A small image classifier, trained from scratch.
Model: 1.9M parameters, 24-pixel images, arch inception, norm batchnorm, activation gelu, depths [2, 4, 2], widths [128, 256, 512].
Training: adamw at rate 0.0032, 28000 steps, batches of 512.
Data: trained on small renderings of single solids in any pose, 197500 training examples, 72.6 epochs.
Rows from block 4, named by matrix and row number. Each number is 128 + 24 x the weight over the matrix's rms, rounded and kept within 0 to 255. All counts start at 0.
# b500: branch 3 reduce pointwise conv (model.blocks.4.b5.0.0.weight, 32x256x1x1), inputs 0-85
b500.0 [ 87 127  82 113 100 113 106  96  70 114 126 155 150 120 114  79 106 158  97 123 108 158 123 142 123 144  91  87 154 146  80 124 110 107  85 143 101 147 124 171 133 120 141 120 182 140 140 116 108 141 142 120 138  71 123 116 137 146 111 109 120 145 103 196 106  84 137  88 147 111 139  80 124 133 108 101 173 170 144 122 127 158 142 116 144  83]
b500.1 [121 134 111 112 138 144  75 158 122 114 118 148 140 177 139 151  97 143 127  98 135 147  92 158 155 120 109 109 147 136  94 119 122  96 121 138 119 130 112  93  97 135 126 107 138 144 135 152 143 129 109 127  97 129 102 132 105 119 134  89  98 132 173 101 108 111 121 110 145 135  99 115 113 151  82 151 105 111  99 125 151 129 151 140  98 161]
b500.2 [118 122 135 133 160  95 174 121 138 133 128 123 125 100  92 117 139 120 125 146 132 112 130 142 123 127 117 134 139 117 112  91 134 161 124 110 113 116 149 106 145 107 124 104 144  60 142 124 139 116  76 108 143  94 123 137 133 125 106 117 140 125 118 124 157 128 100 126 164 122  88 130 130 116 101 103 124 112 125 159 139 102 137 102 146 136]
b500.3 [134 135 137 105 138 114  95 134 113 153  99 132 177 151 206 137  96 170 118 121 111 110 121 120 113 110 112 145 111 107 111 149 148  86  98 133 124 117 117 120 128 151 141 116 127 139 132 128 119 157 132 102 118 101 136 125 112 126 138 120 124 144 122 121 154  95 137 131 129 119 162 113 138 145  76 103 129 146 114 132 136 138 141 101 138 125]
b500.4 [154 115 128 146 106 141 115 125 122  74 119 129 106 107  88 116 121  88 143 161 139 142 127 143 109 151 143 124 142  99 124 126 102 139 160  97  92 131 121 170 113 162 124 119 142  95 141 134 126  97 109 107 153 122 125 107 150 120 120 133 120 119  91 130 125 151 123 153 152 114 127  79 117 141 135 111 128 115 125 134 163 124 114 104 127 129]
b500.5 [123 144 106 106 123 136 137 115 130 144 103 120 120 113 109 143 149 144 147 108 141 122 133 131 114  63  93 139 124 119 136 150  96 153 146 120 148 126 157 113 148 124  76 143 138 128 111 133 143 102 131 146 128 118 121 106 110 110  73 110 134 153 121 141 107 148 155 105 118 164 106 147  99 157 112 135 141  87 109 138 104 135 122 140 124 112]
b500.6 [133 154  86 105 110 118 108 133 116 151 121 136 108 122 145 135 108 139 133 146 118 118 104 124 137 108 134 131 121 104 112 155 123 141 145 138 138 128 108 157 102 105 141 136 111 141  86 153 113 140 130 102 129 116 140 117 136 112 117 135  88 127 114 149 117 187  90 134 126 121 132 128 124 165 126 109 114 134 124 146 141 142 145 153 135 120]
b500.7 [111 105 114 142 114 140  91 114 126 127 137 109 126 123 139 165 107 120 131 137 117 106 168 112  92 122 129 191 110 138 122 131 149 140 149 128 183 107 129 108 108 166  92 108 109 115 132 102 121 135 140 121 115 186 142 113 120 142 108  92 129 108 115 116 119 110 107 141 129 123 121 133 157 186 136 155 111 102 136 100 126 118  96 139 104 162]
b500.8 [114 133 149 114 127 102 130 138 120 127  85 154 136 121 103 117 125 114 118 129 111 122  84 142 199 131 136 134  89  96 107 127 127 109 118 127 131 143 144 138 115 139 103 141 143 146 123 147 108 117 113 147 144 103 127 151 115 153 124 147 115 103 136 142 121  96 124 157 105 137 119 150 103 110 129 148 125 152 111 122  90  88 124 132  80 103]
b500.9 [106 152 116 125 118 102 114 150 138 104 132 124 123 157 120 145 133 107 118 127 138 106 109 168 140 109 147 126  87  87 137 138 119 147 140 123 127 143 128  97 121 161  83 102 110 165 136  89 121 131 110 163 113 120  94 132 152 134 121 154  79 115 182 123 114  96 144 138 137 173  92 139 113 143 129 135 136 122 109 120  82 104 167 148  81 119]
b500.10 [113 129 109 129 143 136 108 117 110 163 129 104 139 132  96 139 124  89 120 146 145 118 151 137 129  85 116 161 111 178 142 151 106 135 148 151 146 128 143 132 141 127  71 148  98 143 109 129 119 112 126 158 153 122 135 131  97 147  98 165 110 138 127 161 127 124 126 103 110 138  77 167 146 121 105 113 142 119 135 105 129 141 117 135 151 130]
b500.11 [105  91 135 113 123 117 120 129 150 123 112 173 109 116 151 129 139 126 149 135 155 180 143 117 118 136 123 149 159 125 107 139 134 135 115 135 129 116 151 154 115 147 113 102 153 150 151 111 151 122 110 139 131 152 119 126 127 124 131 110 127 125 125 129  99 151 103  92 103 134 109 100 105 119 118 144 164  89 142 129 132 115 162 129  69 109]
b500.12 [127 118  90 142 101 108 146 157 139 120 120  99 129 115 125 146 151 108 105 107 158 111  91 117 139 165 112 113  96 102 121  93 108 140 143 139 162 140 120 111 122 103 105 129 101  81 145 112 106 134 131 117 128 115 127 125 105 131  47 107  90 129 132 136 152 114 107 149  76 123 151 120 112 128 146 151 102 117 114  77 108 113 119  74 120 135]
b500.13 [106 139 108 122 113 190  66 133 140 121 153 127 105 116 109 132 135  87 143 146 129 151 128 138  99 127 112 134 146 100 121  98 112 139 117 136 137 122 109 158 122 145 131 118 123 102 131 124 178 102 131 103 109 189 134 145 131 111 119 119 108 129 122  96 107 115 131 152 135 122 104 109 160 152 135 123 116 117 147  95 133 127 117 136  88 115]
b500.14 [ 89 119 127 123 130 137 116 173 100  92 128 175  94 148 158  78 103 137 115 119 123 158 127 131 131 138 162  93  86 129 127 142 134 153 117 114 134 176 118 137 150 127 132  91 149 118 155 165  91 110 117  92  85 128 128 135 116 105 145 156 100 114  85 131 127  94 157 179 126 130 116 147 130 107 151 132 116 103 133 116 105  79 174 126  93  83]
b500.15 [114 124 142 106 126  85 136 139  99 150  89 152 125 149 138 150 109 132 147  78 139 113 118 134 160  76 113 119  69 192 108 169 182  85 106 134 126 154 125 115 142 130 119 116  95 125 104 126  95  90 106 120 116  87 143 129  98 140 114 155  76 114 134 160 164 150  98 126 110 148 117 140 134 136  65 116 136 102 146 116 113 102 110 170 108 130]
b500.16 [123 145 169 124 155 119 116 137 106  85  98 133 140 113 100 140 136 132 133 153 132 147 136 121 128 152 117 136 141 123 123 109 106 149 155 114 126 132 130 128 130 138 105 129 147 157 114 122 153 147 143 117 135 122 108 121 121 128 131 140 131 145 124 152 147 104 160 108 109 101 141 119 122 136 106 111  80 142 122 142 139 128 118 126  98 160]
b500.17 [117 119 187 116 117 106 174  64 112 134 117 139  88  77  94 116 132 141 155 153  93 146 125 110 125 133 152 139 130 118 127 139 118 102  87 129  62  94 143 111 157  98  77  93 123 102 153 144 137 104 143 132 103  93 123 139 139 121 144  93 125 128 128  87 153 148 162 121 135 133 141  86 155 120  90 119 129 106 157 135 120 121 109  74 130 169]
b500.18 [164 116 156 123 115  96 164  98 149 113 102 130 102  91 125 109 122 131  96 155 144 119  95 146 128 117 141 128 124 115 142 145 133 121 145 137  89 111 145 132 139 144 100 105  99 137 123 116 133 127 125 144 140 114 126 107 143 128 124 110 131 118 128  89 141 150 134 136 129 140 150  55 171 143 126 138 106 125 110 123 127 153  95 146 136 187]
b500.19 [147 135 102 130 118 137  74 164 146  97 137 115 150 105 121 137 145 103 148 131 106  99 120 137 106 131  83 132 137 126 133  86 115 132 142 148 129 147 153 118 139 125 118 142 147  77 143 116 135 115 110 107 128 129 129 154 116 118 119 130 132 110 122 141 130 153 166 136 150 197 155 141 148 120 104 131 150 132 109 136 174  98 142 127 174 107]
b500.20 [136 152 132 112 113 108  97 142  81 100 155 111  97 161 178 133 132 126 143 147 137  94 149 124 106 140 139 145  82 119 125 121 153 152 143 131 110 114 121 106  90 123 110 139 147 120 119 168 110 154 109  99 115 100 104 135 131 143 167 153 160 120 111 137 121 150 123 111 128 148 107 125 154 132 109 122 138 124  96 147  86 140 143 116 125 116]
b500.21 [136 134 112 121 131 130 139 103 113 130  98 130 114 102  93 133  91 102 167 168 122 151 142 153 139 106 132 162 146 119 118 126 128 132 125 127 123 107 126 151 148 155 110 108 110 171 111 145 142 150 131 145 110 161 110 132 129 154 128 143 120 137 161 131 127  90 138 142 149 133 165 121 130 156 122 116 119 119 137  77 145 113  94 164 114 160]
b500.22 [139 128 180 165 122 115 119 129 106 117 107 153 115 140 146 100 113 127 133 164 148 104 137 139 167 155 126 114  69 106 134 106 167 143 154  99  61 134 112 112 124 159 109  94 126 154 138 140 102 158 131 138  82 125  92 132 126 145 155 145  90 144 165  95 142 108 157 128 129 128 144 130 170 114 107 127  76 131 136 163  89 126 122 100 115 176]
b500.23 [117 151 110 115 179 151 144 148 144 111 141 118 135 118 103 141 110  79 128 135 113  98  98 116 128 174 135 145 103 104 148 150 143 127 154 115 161 176 110 134 128 111 126 126 125 113 112  91 128  89 146 124 145 144 166 136 100 126 140 112 114 127 145 127 107 146 143 133 114 165 105 161 143 121 163 133 108 110 132 110 119 132 145 106 107 123]
b500.24 [120 141  90 156 117 133 102  91 110 120 139 132 135 116 132 132 105 159 123  84 148 116 180 128  92 160 117 142 104 177 132 137 130 151 174 129 176 122 111  80  92 156 123 132 107 124 145  81 158 131 154 123 138 149 102 110 118 126 101 104 115 111  81 133 142 137 132 135 129 163 115 141 159 109 123 115 141 141 146 145 107 115  89 113 145  86]
b500.25 [126 133 165 107 112 103 152  71 122  93 165 137 147 120 202 109 151 175 131 104 101 100 140 141 106  93 125 171  85  95 126 122 163 141 116 132  95 125 136 110  80  93 159 130 108 106 133 119 141 129  91  93 127  95 127 138 117 117 208 129 188 116 116 107 151 135 114 127 140 129 130 117 192 142 124 123 130 151 127 129 134 129 153 137 134 129]
b500.26 [130 153 129 117 147 114 139 128 121 108 122 127 147 118 151 125 104 121 135 156 107  63  85 138 150  96 104 116 136  79 130 101 145 113 158 141 144 152 146  98 135  99 110 155 115 143 117 124 126 132 161 149 136 163 117 112 152 131 115 107 140 116 101 139 119 140  93  92 123 158 103 144  94  95 138 105  69 125 125  88 147 120 145  84 132 105]
b500.27 [108 139 126 143 150  67 155 134 113 145 146 138 143  80 121 134 123 111 131 124  72 116 137 137 143 115  78 117 106 131 117 103 145 111  98 101 123 136  92 113 141 137 123 141 124 145 133 105 149  83 125 137 121 108 141 108 119  83 123 101 141 123 127 112 113  89 126 102 127 119 125 113 147 116 117 104 100 146 131 152 141 116 112 117 150 120]
b500.28 [141 117 113 167 133 123 155 159 130 172 148 150 123  91 123 129 145 108 130 118 108 124 123 133 101 140 104 114 129 127 146 133 144 156 150 127 129 131 137 132 137 133 131 118 138 126 156  72 145 119 149 125 128 147 140 101 128 148 104 102 127 147 145 128 123 115  84 116  70 113 119 129 126 148 139 160 157  90 137 128 149 153 137 118 135 131]
b500.29 [103 112 100 107  97 153 143  99 102 109 163 114  99 116 106 111 114 136 140 171 124 152 103  92 109 126 118 103 143  86 115 132 135 145 138 146 119  89 139 171 150  98 194 131 106 150 147 126 129 167 150 146 152 155 128  93 123 122 115 121 121 104  87 112 140 134 124 135 121 140 163  92 115  99 136  86 106 149 119 127 100 141 170 142 139 127]
b500.30 [116 105 106 110 153 117 112 125 153 109 149 124 149 101 115 113 124 125 130 119 117 137 110 111 100  97  99 132 151 132 120 104 121  99 143 158  86 142 112 147 116  85 182 109 148 140 102 119 128 137 118  69 155  97 135 132 121 134 127 140 112 120 144 157 137 125 125 131 148  94 108 104 100  94 147 106 122 160 109 131 154 110 134 139 111 100]
b500.31 [104 160  93 139 146  91 151 134 122 132 127 168 144 132  97 155 116 105 120 124 106 129 127 141 138  97 138 135  98 102 118 129 156 121  99 109 136 108 105 132 155 151 106 128 126 151 148 109 132 121 123 143 114 110 132 124 139 124 130 127 142 101 104  92 122 131 122 110 126 141 128 113 129 135 125 135 109 118 136 130 139 103 131  84 124 141]